From a checkpoint of a small image flow-matching model: 59.9 epochs.
Rows from block 3, named by matrix and row number. Rows with one number belong to one neuron. Each number is 500 + 25 x the weight over its row's rms, rounded and kept within 0 to 999. All counts start at 0. Numbers have three digits each. After the name is the row's rms in percent of the matrix's.
# fc1: MLP up (model.blocks.3.mlp.fc1.weight, 512x256), inputs 43-85
# fc2: MLP down (model.blocks.3.mlp.fc2.weight, 256x512, transposed), outputs 43-85
fc1.146 073:487515484509503483467489518497479508509470514463481516460496472511483419491531499476502497468505517500513533481529536506504472485
fc2.146 085:485508524508459470511481517489505504497512535530548493481533525511518599470464519490494480495505470493503536514473488517517503548
fc1.147 089:495493505465493501522512495539488514502525494497480534475526553482501477557524483531533520484507521503504500508521437490496533530
fc2.147 086:484524525452510492464482500450508465472503510428508487531519491501545542538519506502501514477501479509499560517476502485469520494
fc1.148 106:465517492514515519509454473492507485463485492469511525512480488544497527472490478523490519491527505508509473513516454463509522497
fc2.148 079:513488482521542473538451507503510457510454468536474494489508489533502501512560495495542505479461482484489475540508488507531523486
fc1.149 136:510494492513470528474478495487505518462493485509537456499507547514517494478513503496497512535543482488515477481507501481553479500
fc2.149 114:485524466498513502522496513532545466511496506536525479495502549500526489465512469496482517500500497515522501547504505532443511477
fc1.151 114:475476503456489463493516485484530524495474508451512502524466480482527511511485460484498517522516494498509493488482480498516473470
fc2.151 119:509483503481513508499502517520490478449471507504488502460552456499523504499475492495478503495526534483472528501459508464481500489
fc1.152 103:546495469468454499498506523463481500478472537480488502504516489543516507575501484482497512504467521523497471535493516507507476463
fc2.152 090:487499498509525495526455500493526488537466520537501517510511500523498500544520498526491512491497484553501461500483468502467498507
fc1.153 120:513446555521494494560513502496495471468492495491510481506471505485508497501499535526469511494506526466500480502536496535499491494
fc2.153 112:542443553477481492521504494551475448530432523469511475470477485514470484445497483502485493494539512496469502493507524494548484499
fc1.155 107:491468506518466532500503461469516528491513510485503501451474486485494496566508536489499509471501494474531482514507501484529505507
fc2.155 098:493492499516515503499484523489496497530496435532514498454466499520539528521514504520481512513468436462513466471523465500443527533
fc1.156 091:535480522525498444488522509532493523503518487490485490496504510520459458517544506492505507493457514521502508469488408466533534480
fc2.156 086:479495491510514499524479489530503489503495509540520503489503482512489562544523501494492496501501487526488480525469573493456506522
fc1.157 089:537477513563505520458505455495528481483493463521447526523512504501518510532496501492491516484502494497564519532501493472481482506
fc2.157 085:452489503540505545558524512468506487545519484478471487516493546497540504508499507533506504526535497512516525464479483475500465491
fc1.158 085:569508500490526478476489498529489511525477545511485481502520466499495493471512502437516521510499510507500510478519489497485512457
fc2.158 084:439494480491452469527520515546499502468468505497529492519512544507452519502484500512458510499499499514504500537470517493492537524
fc1.159 121:482501484470471485521560427475493473492472499493481517504516471488496510497504544464536493457508548491485482495539485521492506509
fc2.159 125:487515477510487510508511463578499487495513519467513522459480439520492480508498491528477497472496535522499477512527492458497513493
fc1.161 085:536488531549453539485534489520488503517480519512501484477520510527452476509525506505503500522497491471532502502515481504471532494
fc2.161 098:481482498556613514499451479499500463488501491465494505472500502481562497488485482491487491510511504499493490480485497515479525477
fc1.162 116:537486528493463526517482490559500475546479490516489448535514531509485514522529474487477512530543475559513493518510460452486520525
fc2.162 116:493483527464478483542461515497608490499539494498494501544490492511422467459536495498496494500504504499524475459486480510519508490
fc1.163 126:506515443523533493507479501494546500493509494496525487532512519470514519514499474477481504489523461505536527543504499427495488473
fc2.163 113:498511435505483465479514498525522470491522492496528495518495506491521487476475530537515497515489473524495509489521501546513516496
fc1.166 084:480501500549491496454403493505501480526515528501482494537477525510512508451551503499497506498513515451493449469524509514474490517
fc2.166 085:486517483475492543515575497518458482431475501531499482552525477502470452461429480489527528504480446472524493529490500508515491557
fc1.167 139:513505490487519562494480469496523499508476513454478493479447503530513522505505500513481519488482451512504518471505495488558515482
fc2.167 120:526496498464508460502457513528487475479471545530522495490542493475528497532458481489531498487541513499477494523523504501548508487
fc1.168 085:493481525525526527464540509483521494520498545493480487464511496478520454509516491496466521515545488529473467484499500493527468489
fc2.168 085:474511508490480487525489494487462461501492527486460489483519527477510551521458512497544485499479488554516441505521507527523518487
fc1.169 077:477452524525475498491517493489495510525500509509420479494493535501464539555520459496473492489497481445497505518513551533486515511
fc2.169 086:531483488477479481495489506514514468466553524518584530500530484512498431548491452494522479492496560438475531484511459513522530487
fc1.171 120:489527477476493512511534516501464493476511520449499490505504480470487539445538540491565522474483469567475428488521493499503510486
fc2.171 115:470531497448526520494503527491523493485498500456499495518455546494468466432486461493492501497493521479494489465485463522502556482
fc1.172 086:496480476515453477575467532525500480509465467567466495525508438518485551507497497498509510521520461500511506487505536472477498465
fc2.172 090:515519493494471490474509489499502501507499456494525489522460525518523461500473505518484492513470529474506488498523479526521519462
fc1.173 073:464490498498520505497504506482496475480517516483496439504539501491463469492523529477486495500517486503526504478476490491494461496
fc2.173 083:550484493501506488512484454488498534525452506505507496534479523472520540515494537472480506499483523499494498494524513473522466495
fc1.174 083:532539483496381545482499513506528532467516524495528452506474525489506513533467518531509522527498506542487502509517504468489521487
fc2.174 090:477501507442513516488512486516515469513440519496498495547467448479505436453457481500534483503490478479496482489497502503483535472
fc1.175 081:526514496481466494465474538502501510500499487524479438486518505528524464505502554491469503533507506503527522539483514477475492497
fc2.175 089:491516483521502483524518520478508507513490480492489494459498512543496568453492516499462512496513475507512504517497507544512505520
fc1.176 081:516470509471482526494540509521528503493496489490535531465476581510521479457517498494490499490551506519506481536488449503521470471
fc2.176 091:484505507506490539504451500493471487524519478520479486464515408493508509487486490496521505494463479488527464462495537505515461515
fc1.177 093:521470517514475537523503512486503512498490487495447527532525525487524483558479489500475509505546512502512454511526526501506530496
fc2.177 092:476542500507515457497502472489515514497407545456495483510473499515520498545538522509542496510504549485463503467503507502515546516
fc1.178 095:476518495482514497517491507487502503489500515464473509493460493462522488541481536486514509498494498495534470483528488478519515537
fc2.178 095:506486537477492444507489470534482509464514496499517471500458510490478510484535530468501493503528490494526439511473481502449491524
fc1.181 107:496472509493492479488484474479518488535467503485517504515543473509491507452544477528430520535512511531492460508539510508552480509
fc2.181 098:474521484472499487497439519494517509507473492498477504475476489493518473486525486483464502499531536502502533508513525501486493470
fc1.182 091:501450499532460509499489516529481528549529498532509532541501540497476491478508493469506513495499534510548527491535568506523514520
fc2.182 103:504482496538515523492523450521531490483474502473451489536529486507513534481445489499494505480511500534517514492507433503523508530
fc1.183 095:484502516513517465482511507465501533499482477490534506522490500497481468559509486561465497467493551428489548507483529530495509503
fc2.183 106:497544504490530516512482487471562507474556465507499500528496526505545551477528516534559505517509581455481514497471443496473517497
fc1.184 114:521499510468492476538488543502467498508521519527513502504511486525462493534504469480490504545470525515543470499526468484532513506
fc2.184 107:498494478482503497482510522510473460523521526503517523515500460505494482426464489513479499516465486453503487482474426472510515515
fc1.185 111:448485511524510494509505467506516508493535487485551512493486485490474498529464487503559496485500490497508491500514480505510535495
fc2.185 086:548508498468481506520476470526501462511510476488477532566520505530460464498506534483499504526456488499508537507518490507509529442
fc1.186 095:479441443517525481511517439494499512497541515530504478523493509482492507493494592509504507486504506483492492516507496484515506475
fc2.186 079:508513521502479507509436522500517486530460509462507439524476485429485531510472516527467527493476484467466488478527515448532469506
fc1.188 133:522506471479501473514522490540510528478500514495473517504468460457503539497507498485505502492525504478543426482506465470525483465
fc2.188 132:506506509551508543542526492522528475495498490459481515533494501495526515480506515502487507517505533507470497518523512538535502498
fc1.189 095:458477503529530491511462463516525495542435487488502497481498541458499499470531482497519519497495510488521464483516526445495484517
fc2.189 117:527499501500493473481515469567499549444561495489514499505529470475522512438469495474454505508593498459501483514490480524513494503
fc1.190 128:483474512513495463452489499483478485504497421478457458485491520497532506462495529466533512485510446512502483510508481521496518511
fc2.190 121:497480495504497490537499512555492471472544414471466490512503502497511471472529507551477481487486555505505496519493478458467497511
fc1.191 097:481484492502475505456497485473469494502435477466502476522494528495457506504493479490527528521520522474497487530510510499529511475
fc2.191 102:498507476489535469516533507502539497469549517504486514499487533526562489477531499523461494488505483449498487486502475486522490514
fc1.192 090:500501503449508514513503512452431528518505498477511486451484505483481461545505499485482504496483518489485527514518466478531488534
fc2.192 095:514496500454481504492484507508550479482496482486516508436510517492544480515501494494546497494495511527511538506516517505521527467
fc1.193 092:478517493519518499503535505453529530462503478529517531494508459487577456493523505582518501487494486490516508479515505496470505503
fc2.193 102:480497513523525454532504494459503511508490490494500497513498515498449552500510484567479497512526480490530503533475470504502475476
fc1.194 118:494504556480465543490520455470509465439463498459436466526527489483484524522468525511493492542490455539483510502516460475490568477
fc2.194 112:475532525522494453468514480513514503459518499470527478519497465492452479473526490485488504520522516441499529501482485513493526509
fc1.195 125:522463562511494531520487524509512502484492504491511499508538502498517497492528448521501518468523516499517505526532505497540516528
fc2.195 102:478486529511494504529511526525497498513492507527497482515490484530480470488460529474553510442512499530509485538479497502518496487
fc1.196 099:481506507485515483500534500547480516511500468521486534464516555532489492497499457505511491507523541482502501550504487488536513518
fc2.196 097:498461498444537547459476513477519527514465480510456516543529462510500462446477501486439495503515487486486531520470497487487528531
fc1.197 094:466497506477508468523481517512507496433491478440496494494532486501547522540487547620529522490484525505493450532489471501517490447
fc2.197 089:497490511503500544513521442496466506554455494540487481544493545498523527559519509512516504520502521493484518478547516505571498522
fc1.198 082:525488467550447497524497499509503463464493508462504503514491497457522486501490470460454513520512480461527481482503525502501513489
fc2.198 080:482507508552447496488506447529508504495535488536496482476467534471505552503545463456534517493500514468494515490506453486536475533
fc1.199 082:520510498510493516467534514533589521472506429532519523486467518468497487530511468482496502477469502549527525506513527485531484472
fc2.199 077:482488504489504484533509494545447496513498524452469507507504496514469514513477528480511471517535477551506532493483436494511512491
fc1.201 095:500438554493512520499538483520508507508504499503501457511497507473497499514494484506503496604507517500485502521468502504503516483
fc2.201 082:505520502504488522499436530514497502506480504501500446517486502418508522500495514501491500496480479498460502471532497451530482519
fc1.203 139:526457502464507513517516478503510529462474552456500514496524507502498498518512542506493522499481509532524452532507482517503511493
fc2.203 116:473445497518501493495518484492506468574529575556513507455490486509514469536480469487531494490509495491473457486500482490473490502
fc1.204 093:517464523501544503522512484487501524510528520497498480526510504502493517487551489469486505541509453486523516485531546476495529535
fc2.204 089:512512491476508485446494506483532484472484476465510507514485468484501444470587532505552503489446492529468514470470518516521514523
fc1.205 094:456530520480458488524523478483459489497451515491500489487521522473492484505441558510480483529511486550519512502540514478534511500
fc2.205 109:528478494494496514477489515492541514457510489556512518476490477475522504498539530489514491488478462529476516469474515519493502535
fc1.206 107:508495503468492493521502511491506506486473541478479486476515477509520524498497522503551514484513514513516440556527469547464472486
fc2.206 093:505492534478488476519472499498497496515522532497514518509503531539493487537460483497534509478571518451458478531508510454478525496
fc1.207 111:530509496531453524533516502514555545482485507444497463499498459460472539515496494493515551545511458541547519553532515461498506514
fc2.207 137:446509497523462546460495495522470433501517465543501520501511545488519453511516501457488552503488487539478541464499493495476501514
fc1.208 114:492485514513526473518511490520482462509446483477502513517459511468477508489535497488521519458538504459533500522503520482537501557
fc2.208 126:492509512449503512483526477453502459553486508496492501543516475499506515543508516478524501493413504573473487518492517508492479462
fc1.209 106:453471560536526508459503499504542512502555462507553504526544537463534488490479462494488501516543491515516506488508522448533520493
fc2.209 120:476481531513508510514493487485505498445493497540530497490461484504554477503482505516481491529431491480463498522531499530479524498
fc1.210 083:501509503539497534478466518467551497497527496500505520467549482522520516495491477511495502526484499483516512470496530477471499520
fc2.210 100:493519502520537515524506519450451510545457475499489485458518530517474510522508510496552508472500495487466498520495499479461485511
fc1.211 080:494468507489530462509478507467485460488526472471517479501445488503474515504443477517512528486469494478499458469519487487511514499
fc2.211 097:527520534482431475479490507468531551514496512470464541506454483491460486480555503519501513510510468479490459516551531510530474500
fc1.212 101:472515498486495458449486506492508500497486495502464488523497525525532468506559463466470530524516445476553479513530490470498524495
fc2.212 089:482494514506514491464488533523558514485532461461470502503511536497478436493543479563480465515515497499490523532498511502469486504
fc1.213 091:508488514532507479449502488532463484514499463481399495532478540473472482462490487424507528507548496498510450511490514493527531500
fc2.213 086:469486491494532475501497496473496500478495485480503541532489492498566560496484501463465515495484526504504502523514481529476452501
fc1.214 075:435490521587533460480564536486483475500483521516499475504475449490532488514453522529490500528486479536503468499510473513550494517
fc2.214 088:528532483586491496537451489474524495497527482480494504515493558496476523506540491507510495498508461516503497493460536510500506494
fc1.215 121:528522474439487485494555524507530491442526500485471502491518487467479512510525529447515516511510510496482511513481501497529494486
fc2.215 113:508500458535484524497502508535528494443516499499493495472494441532504500498511482550468499499483514529520453510485513479494514494
fc1.216 119:556496533491462509546500484513479528507466511464493489534483476501511539517507552501489527575520480500520442549511472485518521486
fc2.216 093:456510529503486422466509504535511538474507513509530497469513458508458509517466477482515495551483506492521496454461500508498481489
fc1.217 081:489499504511486475501493513516508465504535496483513511509534479515537446506511491519495484517501492469501480477502493477501536539
fc2.217 092:526532518469552491510529523508495540507479490515533479494491527517516546486467527483443482513519561477456482537487521509483543493
fc1.218 093:499478484518540473476473485474483535530486458468515516548529491465475474517497499491473510522471433517518503475528492481492565488
fc2.218 084:544486512465484562479527481506486550475525547510531501549501504466518450510498516498471515508514461465483505491496507512495541486
fc1.219 091:512493504459488469470472487485537492467519515452429472484535478502520519554502505488532538511518479507496480521515417473489513494
fc2.219 100:525504505482514519471509476508485488544521489572499508507511502481509502547521484455468547488471501483514480496466568502516506489
fc1.220 135:501513514500519451492496510491471475491484498533498496511578500499463495476503485489514508541525496513493509489498532504458529517
fc2.220 122:496488521512534445483464491503484453462523458491473506476432485492524518513520503509491501516498479487528494498505485490455483497
fc1.221 071:482479485531470517514493478517510500484513495535494516476515517511505485489511499491481508552469490535516516452473485515513482489
fc2.221 089:508523535530500505492499535494499518525488491467463473485538479500485526513448473513519491453501487551479516527508505517484483505
fc1.222 093:537504514469487535485542486436522484445538514432516501514546504514539503483515536510492508477454476503536508492559487477517500498
fc2.222 101:466486488452515517505463495447507513536503497562469496526493504497482489489494492502502485536522514490492495475489528490487491499
fc1.223 117:507518464498500508514466461524522518504537483459517490492486502512476513482524469486544518498503488500496499509520487476539529475
fc2.223 093:547509502479509489504473485444539517481489475531519502495499445490506494475519523496492496501459553489493483500504493498519523535
fc1.224 089:472518493506482507454494531452486535482484518505528556473531530449504428510479498450514498521511470528555557471514477485534470556
fc2.224 090:507514507491480502514512495472502477515507483522511515468487453485479571539557484477486509473494498544498528495468511506495478531
fc1.225 081:548511556503497461492540523505468487526521516511440464483488457482530488499488510504455498548497517486504540500513513510425517481
fc2.225 098:460489506488522505511467509510515505456483526510542503475477550488488530484500476483509515498497521446513501500518499500413514531
fc1.227 090:527480542505502513522441498472569494486515476476504468543518516489549494459458498502537526542523495528501538516531495480533491508
fc2.227 098:438505498470459508473542527486468488517536486510430497534475491482476522479566512491482501511486502518534553493496487517514457513
fc1.229 087:475501486535473550502462478483484543541486539477479477487485476500507507442505472333478536501516526447500470451517505491524490523
fc2.229 089:521488467566477515486532519459500492499522517527481535512488539502482526470510481434450492512512507463489497470480503503495501483
fc1.230 080:508455508546501480489500536485523531516480497496524574499532495474524493539502469537527500480503488514542500491490489489510496457
fc2.230 082:488517496547496502510499462473479448455507482508469444495489501456474532505498521516495525536498490523466529498507508453538483494
fc1.231 089:502530532484527528456491532497532518469499495483499440471464516484452492493509544481503495551493486505544543557470501488485484523
fc2.231 096:507507475498568499533493513505480500495507480493527548481449471503499478502494520466509482464510519517523569460520510510534470519
fc1.233 084:577497508564504511513498508471507469475501496493493511495502501450462499544513508468503482510501507524528542524549477508479470465
fc2.233 088:457480507560485522464536506456510549508519466500487495485491501477577511535476485461534501509517508520476515450509517504510475526
fc1.234 118:452575487471486501476469519476481546509485514521485541508497497512479517540479455473520504527545488516478506506471483506553489487
fc2.234 114:520552460507525494510463480504495538513554482524455528560530491492479488499500500485479497505477473486530491476482538493461527468
fc1.235 085:482501511488516542462501510508514515518473498516478504458542516471492517467535551478472511513524482501507536508514568477473532496
fc2.235 095:501539498522518507523531488534477486519527512475533488464512472458536489496441500506547500501502456458505524530497446505479561479
fc1.236 122:491408557511500493531494543479510507499503496490507495514509496496531489521526454487487515490496510517463500533534489473510537521
fc2.236 130:481428557495499540529520554493521483488443511506517485500511490508517488529482526489515505487499491476569525480547527516493505496
fc1.237 087:474478563477471505469491522466485491552530494469483495546519482497511516501491519449465508501538523529500526465523549504510521519
fc2.237 080:535471482452477477509476502450481527449478513542526507530508564515453495512498510425545476487469517518483525509507452508520537504
fc1.238 100:483516495520456457490460460481538536487487520493455489551518439513515508485481512488501533494507519489505518510492472488499491470
fc2.238 093:539495497514492475500506510470491519533487479449499498540505545513499467508524497502470535497481493498502470502459504518498475558
fc1.240 111:520509549514467447502530536530485512516473483472443532493529500481546534494511552538515546480471513484515487493517468507495526500
fc2.240 083:471481505473494531528503479498485502527476482478446487539489516453519530556486500469522495528528529456469535494539434476522456481
fc1.241 129:530493506522509476532499492502483474490539491496508518507494536533518522526540450508492505505505490495512467506489531461455489451
fc2.241 113:559506489465480500464528511479509493547521502493532504492508483525516489526516518517516510495488485514464520511499499505488509545
fc1.242 093:458510529510516459506482492547494524501479494486511505509529499492486452497493480507491500511518492461520492499498506474537524488
fc2.242 101:538513510532501492445510513493512474526496497495525494539490449518509529490478522505489524497477451434498476516493522467541475478
fc1.243 082:560518541528572478490481489472497483514497498499509475516487516534490438534484503484473502485502493506500472476490475476495463509
fc2.243 082:454512471551460544517527509465484481477537521492515511491467460506485590496547518493528517505510566488496446486494527479528474511
fc1.244 112:558501501472508536516503529498513507460477556489522477531475493503483485518549490508509512519429526573457445519520459518545486513
fc2.244 116:524519491461484499492503526513525445545514521523487470476525517513489464491492508480513503516458474495510471510512471490478546468
fc1.245 124:493501527489491481528524509487488465483441485506496490514512468509509505497500524508486501524499480516519448503498488490497489492
fc2.245 123:509481516469488507522519532521466528530552509475483503534516509508486495509464489495493496515540502488479510553502477501486491486
fc1.247 093:524499499481514492511484474516570477521481478480514476523493507462504494481527501508489496505465483466499490518509534473545497514
fc2.247 093:512506493487509490489502490574415528493506508464490500480514488506530436497451511506504532515529482461495477485469460496505481504
fc1.248 133:522533519498497494515502520454514549498518513487501480502544510519481511473477502484482512451457501501500513508515505518502485456
fc2.248 109:565543502528498514498483532559474534505520478476521482499474486494430490512506484525504507464531506507502496541519485489508560481
fc1.249 096:518464467538560518513514473510464493545498495509502510485508567493464475503483497536540515522486511520525483516540521477519512486
fc2.249 095:487483492511541525494464476513547492441514507488488501441503432477518544496495504498481509472506516524501469468491478479502523499
fc1.251 121:528497497490533488479503482497524521457493458504496497473528482496550487510493531588557518478509453489519457548520473502513488483
fc2.251 112:511481478456486516497508484507485486492529479491516516519523563516497469488460484434506512501536511483484552509522450510484545532
fc1.252 085:420492494510468482480522521567488521478507496436542522469476550466538502511489492516536524495541554463495487509497495497523514530
fc2.252 091:546477497538495536518527504497526497536509486530451501446513465473478490485538487496459509488481461510490468440481484460491508492
fc1.253 084:487460479494506503510468482485486489451462501518483518552511503545498505491502450537493494498484469495487522536479523499513513475
fc2.253 076:505507506485491499507484501511491479554493510489515513576473506557513520521475503512513503519479519505520538521543406505522510481
fc1.254 080:467495494480526494462451503514480480496495469468523479474479569462506475484540500453485502522500483491493483529543528488488544522
fc2.254 087:528517485483443525470537514526495476547489488538470513502496480457472504555479476442479512494513474498516446463497511506489508503
fc1.255 099:490491508516483502448453496492458507507526500510487518433530508481547502475492490467540519504559492507537477502545415485508506486
fc2.255 089:522488509533496512497502501506550487506469501550546498426482445483414493518493476498531513500486507490511488508491637488508503466
fc1.256 109:500462577536500484502512471512496473503490474531474518500476502492464495478538506509504511456493497467537521499518521497472526494
fc2.256 097:508473532470493531500500497523500466569503491478474506517513484490498509472512489499506497481480511541488482490527512525515483489
fc1.258 080:541491516516538519467466482500513490505489538538507484516528500519506469502492460477466505524511491483511479492504523507545486529
fc2.258 091:501502521492500504522524489481485496560530504491486506525467480498472538523495470487515492504463458473512546478496537502536483467
fc1.259 106:510509526483480523520467473498489485491490505511542483493472487461469505487534510506519522515493512502464517519487475412552530528
fc2.259 122:460464511456498491540498496455535483497465500532455488577532528509478457505483501492552496518411517521539504529490480544488469460
fc1.260 136:507457484479452511479476530488512530484516482507482484491507502519521502545535482485499501496528474505530516512509492509517508505
fc2.260 131:492527521473527479521509479481463490514497518511546500477518486488502470578482503487525468513476483484518501466517512533461515495
fc1.261 117:423479472511532488532480477512474496503509512465468575488494516517458519516478520515520524468454476507519506510554482512554481502
fc2.261 113:462509461493504450494492486536466498497477518492470552526511532514477470494476522500524493472483508499491510467498507525550504519
fc1.262 115:507521479469494498510540448461511496482493475559496488519505484496487520507484521508529524480505516491559491479504505508528463489
fc2.262 104:521527468470506492520490440504519507448503511488551500492521507496506526552452489476470494492495517501430522474486536492479528482
fc1.263 071:470417481523503517494487550516503480479510488499499504502449484515500463503516477506500497498480507487536462524484491499482493492
fc2.263 085:517609525537548511528488441513524548491514497519515488498477518470496527516467514508501502487487502528502516478502513485543462478
fc1.264 098:518469489497475487473464457458555484443469482485485455490466497486501530508512460425532498499516444466502500502489473500508514521
fc2.264 083:522499513492485507489506509484500518467502484485451474496475425487508496491507504476477505514481539546499452526492516482509519497
fc1.265 118:487462539517472479524510520491486533494501525523467520505506509495471484505496411484521512488525522496508521465518514530510530508
fc2.265 121:510490538496496534529482509533498493548488500497484495500510503501477449440516526494485484484537465482488496481493559462492493495
fc1.266 088:554506510503497467479504519505471499434533508517522460536531463519480490505499517502502509536512454469518486471508474472494532479
fc2.266 093:466524503489506456505501492528511472583474496499499507504522523520504488460520488491491481497487498467485504513493511489546516538
fc1.267 113:465501520517503501520467476519474494498502477506493511514488543511481499482515516512546502513479505488516502548527499482477519489
fc2.267 114:455512492458527458502502506435521479534452494522505507496510481504510515555528509500512496485415511550511491482494518490487493520
fc1.268 095:539516482487483526495524494477508504457442597489479529508516476485490489526537446507513533506481553466498500513490543472492503501
fc2.268 103:486506492536454482539484513510485471523539422525496488516515548537472535512488509517483503493506565465511498507498442496476474477
fc1.269 097:497512528468459433477462526514474512498492511500469486502524503493469522494506491466482483508525533471482476461509475474506520508
fc2.269 100:530486492504554443512477482504543495508537504486533510511492474514506489488452507533550486496472468473491522567521533482434488416
fc1.270 086:533480498493457490486524492549450493518507473516513428520529531524469521517473492510486495498561491506528465474512494513491476511
fc2.270 094:498519496483525497524484525510576513463519516489450516495516497511543466533535493496520481489456553493501478498497526494535467497
fc1.271 126:502467498521486509504491495532509468494505456493503437511508505497483514522525570515475514515496495492532469512544477459510482505
fc2.271 123:494463459466480481529502500491544473531488528514503454530491505505519502469504477526509501491439527507478485484530515532522469509
fc1.272 085:476529613489508476499509388485475482484502496509512467529531494486498514494522529528477500448498509492500501479512490543502478495
fc2.272 068:523490459503505521526465534495529503511473495497458481521499518431503523507503475529478507522494489476454493505515521500538473536
fc1.273 096:488477510489489543504480527469504522488489499474461561514520503535494480498520502500488537517491444539547469505509517475470477490
fc2.273 085:502510500527533436525517507445544552490475509525478500498496511470476555504537486488472483495520554480481501534499502495536472494
fc1.274 076:476536452499500518508478503472482482513493499536493530516519497491523506478486471515466494445483473507516493496537495494481518498
fc2.274 098:526520545510507462480503545494505484522536477463474456518523484466469515507501475528504485568514455498501514504493514512490517505
fc1.276 115:527503482470520527506493475503536508427460512504460475519490501500487515538501423514510499512427535449463497509507477482519544511
fc2.276 117:519507486504470540465524495501506502498468517536497476498518478516520452493454514474522489507449507478534527490507472497492483508
fc1.277 079:551493511417478510479522539492478541494498491491505502449517522522492461488532473481534508502474513483507539483501522494533470508
fc2.277 091:491519514463448466538462483513532491499509511502537486498481472530493494481536474536487509503491555481540537509530493527486499475
fc1.278 076:527500527445515532489531495476484534513528498491483504523486504480555531505494510522462511504532537527492488506518476494513518486
fc2.278 083:482480486470478514493480494478511514415510497516475486541501523491487460519483498521535484479499528542517503485500492490510538505
fc1.279 101:527507533488503504463519516468457529502512464463505500487530519494458473488532479485481520497485498505479478526514462499525475517
fc2.279 100:493520507484528493526540479475533532440482512503529502444477481456579458498481485504512529532487508478528528476495514501504516501
fc1.280 107:506502508502477498508446478452504475445459566473469512486534463492484517516509499496518536502462495530527486538502455479464479478
fc2.280 109:472519513551494504512502510466455496532514510519520478512505543500514532477471493487487506511536512546547494477480562505479451506
fc1.282 085:491467519471447534488505472511552493518510502511528527514487517528499485514520486467504510511495418536528516526527515474475505503
fc2.282 090:491525487456421515518485494524446477477490480473528477525474482521485471535498518442527506503498556476498473469500470486501493501
fc1.283 095:495523515494515471487503474526529466505484504521528538490503528473500493437500508497517508503563486467500519468504452474494499531
fc2.283 109:453496524499488481523508463510497548496526507525497551490529458474533467488473461501476483546519511484491513504492487527479521496
fc1.284 131:497519513498481538515517476480515506459478575484473498482494507459471510499500482545494531520488553477500512535522501435531511527
fc2.284 158:513524516473517512470513494490526517521481593489525524520509527499546472560464489470523498503512450445492515513508476534545500514
fc1.285 082:470488485462479481508516478473531478499461478509521516470504504525495487504495486487497489525515480489480510525521568486521439485
fc2.285 099:535501493482516495476559493499468524507516513455485491474503487532511532529497502493473498512459532476503505449526447486481453502
fc1.286 121:413472522510514486457451519508498526445548474434558527517510535507493514514525461493490520459515518512530473452547510491532520504
fc2.286 105:462474508474463534499460519491510520519476521558506515455485490511517511494516497506484518452492502487491519492526516486491508501
fc1.288 097:556470533481506518490520463506511520542472492519500526452501552460425463487534525497481520541484478518487458511527448468535505496
fc2.288 103:480503507472539519476514501537481464485466504456473483493482411473538493486466485498503491505511473526524449496488565497496514525
fc1.289 132:506485502479504500489501587485514519489480511514513533503493493473491524480519568500542487489524490523517515517514506473499524512
fc2.289 105:480476464514532480492527536504504528510483487532502531519510434502477476501480459488516493481511523516521469542482517500499471489
fc1.290 127:509457494489438489513486544484478523500478496488494518481537509493488517547485503499499511510502485539541535508494488522526482502
fc2.290 116:518496465491500500507489549507456483480542514517480496484471496485455513459469481517494496487552497481453525563489494488498542476
fc1.291 081:539504473464536491538559469463499479497447479497503464477473484511481466538514507605494475490509494522489538530528503471481511521
fc2.291 089:427485516454525498485472506456488524501510514511463518481481478503529528542481496551538489520498511547491523488494506503486487499
fc1.292 087:532453531428487454526526528501472506529444499464512487560472509510516528509488470491514515501456499486488437529540497503507541474
fc2.292 079:470500488412544478481478519510522492501523515522485500535495510524499473499510509474519503479506495525513489486500543490528515487
fc1.293 089:532495478489504489436494483491523492504486516509493493499516499465464479475471529502480501535488464497518495516520483480511488537
fc2.293 089:422512485493428557533491504506498512479544500500511516477509485519485561503526505508508512505495491497546527496538514519474491548
fc1.294 076:511567480494483513476475527485522482517522506512493499485490482478521503486476564513463496491493513483500474557493502476501517511
fc2.294 101:487473533492460522521520511509491521476462516478509500479472519501455467483516521523492498496522478465514480434526494498520517556
fc1.295 094:494544479480489512518502514499447507496422544513468487480531534531478498510552498522481498534466510490518472506514520494474502522
fc2.295 092:538490497521498473521477487518553515439551476498518519492521479503509505495520495531516510509499486442510531526513438537484536466
fc1.296 103:527513497468502477497457495521521484470480492472502494424520524495497495533505510501538512507540488486537531491491469448441491470
fc2.296 099:482510498488503548530500515511474479553505510438411503470516468488471491516499489477463489501493476548503478481519476502487469500
fc1.297 083:538476507487504539437499492507496490535524516491495484519494503468464458555491521396484511539506474503500497530532498453488478544
fc2.297 086:508502509536476592515512517475451479499503513484527524508482451475540572506495488455485498499503549570488537478521523495516474509
fc1.298 083:511521501531482542490540500523533488480508492496442476543475473490520488513508508481531506520509517455538488504506482483441577503
fc2.298 075:482471494532523506519498476507453508509528518496539500508521531498518508517456500489465509507472501434487456525519492500478541472
fc1.300 106:504488526494493516524489487492552475507465505481519503503525489478524504482506470500508519503483529514486540479505472497532489488
fc2.300 119:524488515492490531462524491472517563455513543496498494468495452453501541480487514486493487492499478492539559465474543485498455518
fc1.301 126:492490520484501506478541488476505494497492497479481482520462488513518515478501486488516539543532477518507514528498518512515466516
fc2.301 138:497512511508491500510483495520478486510495484481526474481532439492499527551525506523499496545511509484462491488458535437475511521
fc1.302 125:501486503487536498488495490514481496467482508498512541484522544485503505516508477505512503485535490528470520519525501466527493477
fc2.302 109:504477490470486472510476513479503490461527480532446522508493546529511505467509488501485501469471489510525504473526507552540495505
fc1.303 113:519475531531534495500495484445583465464499513491508515543538480512487505481488471494523511497493464554490466530522510482500487471
fc2.303 121:526509508497500498454472493540552489530465491563489505541483460509489520505514489501476479524482503437491493509537501504518473515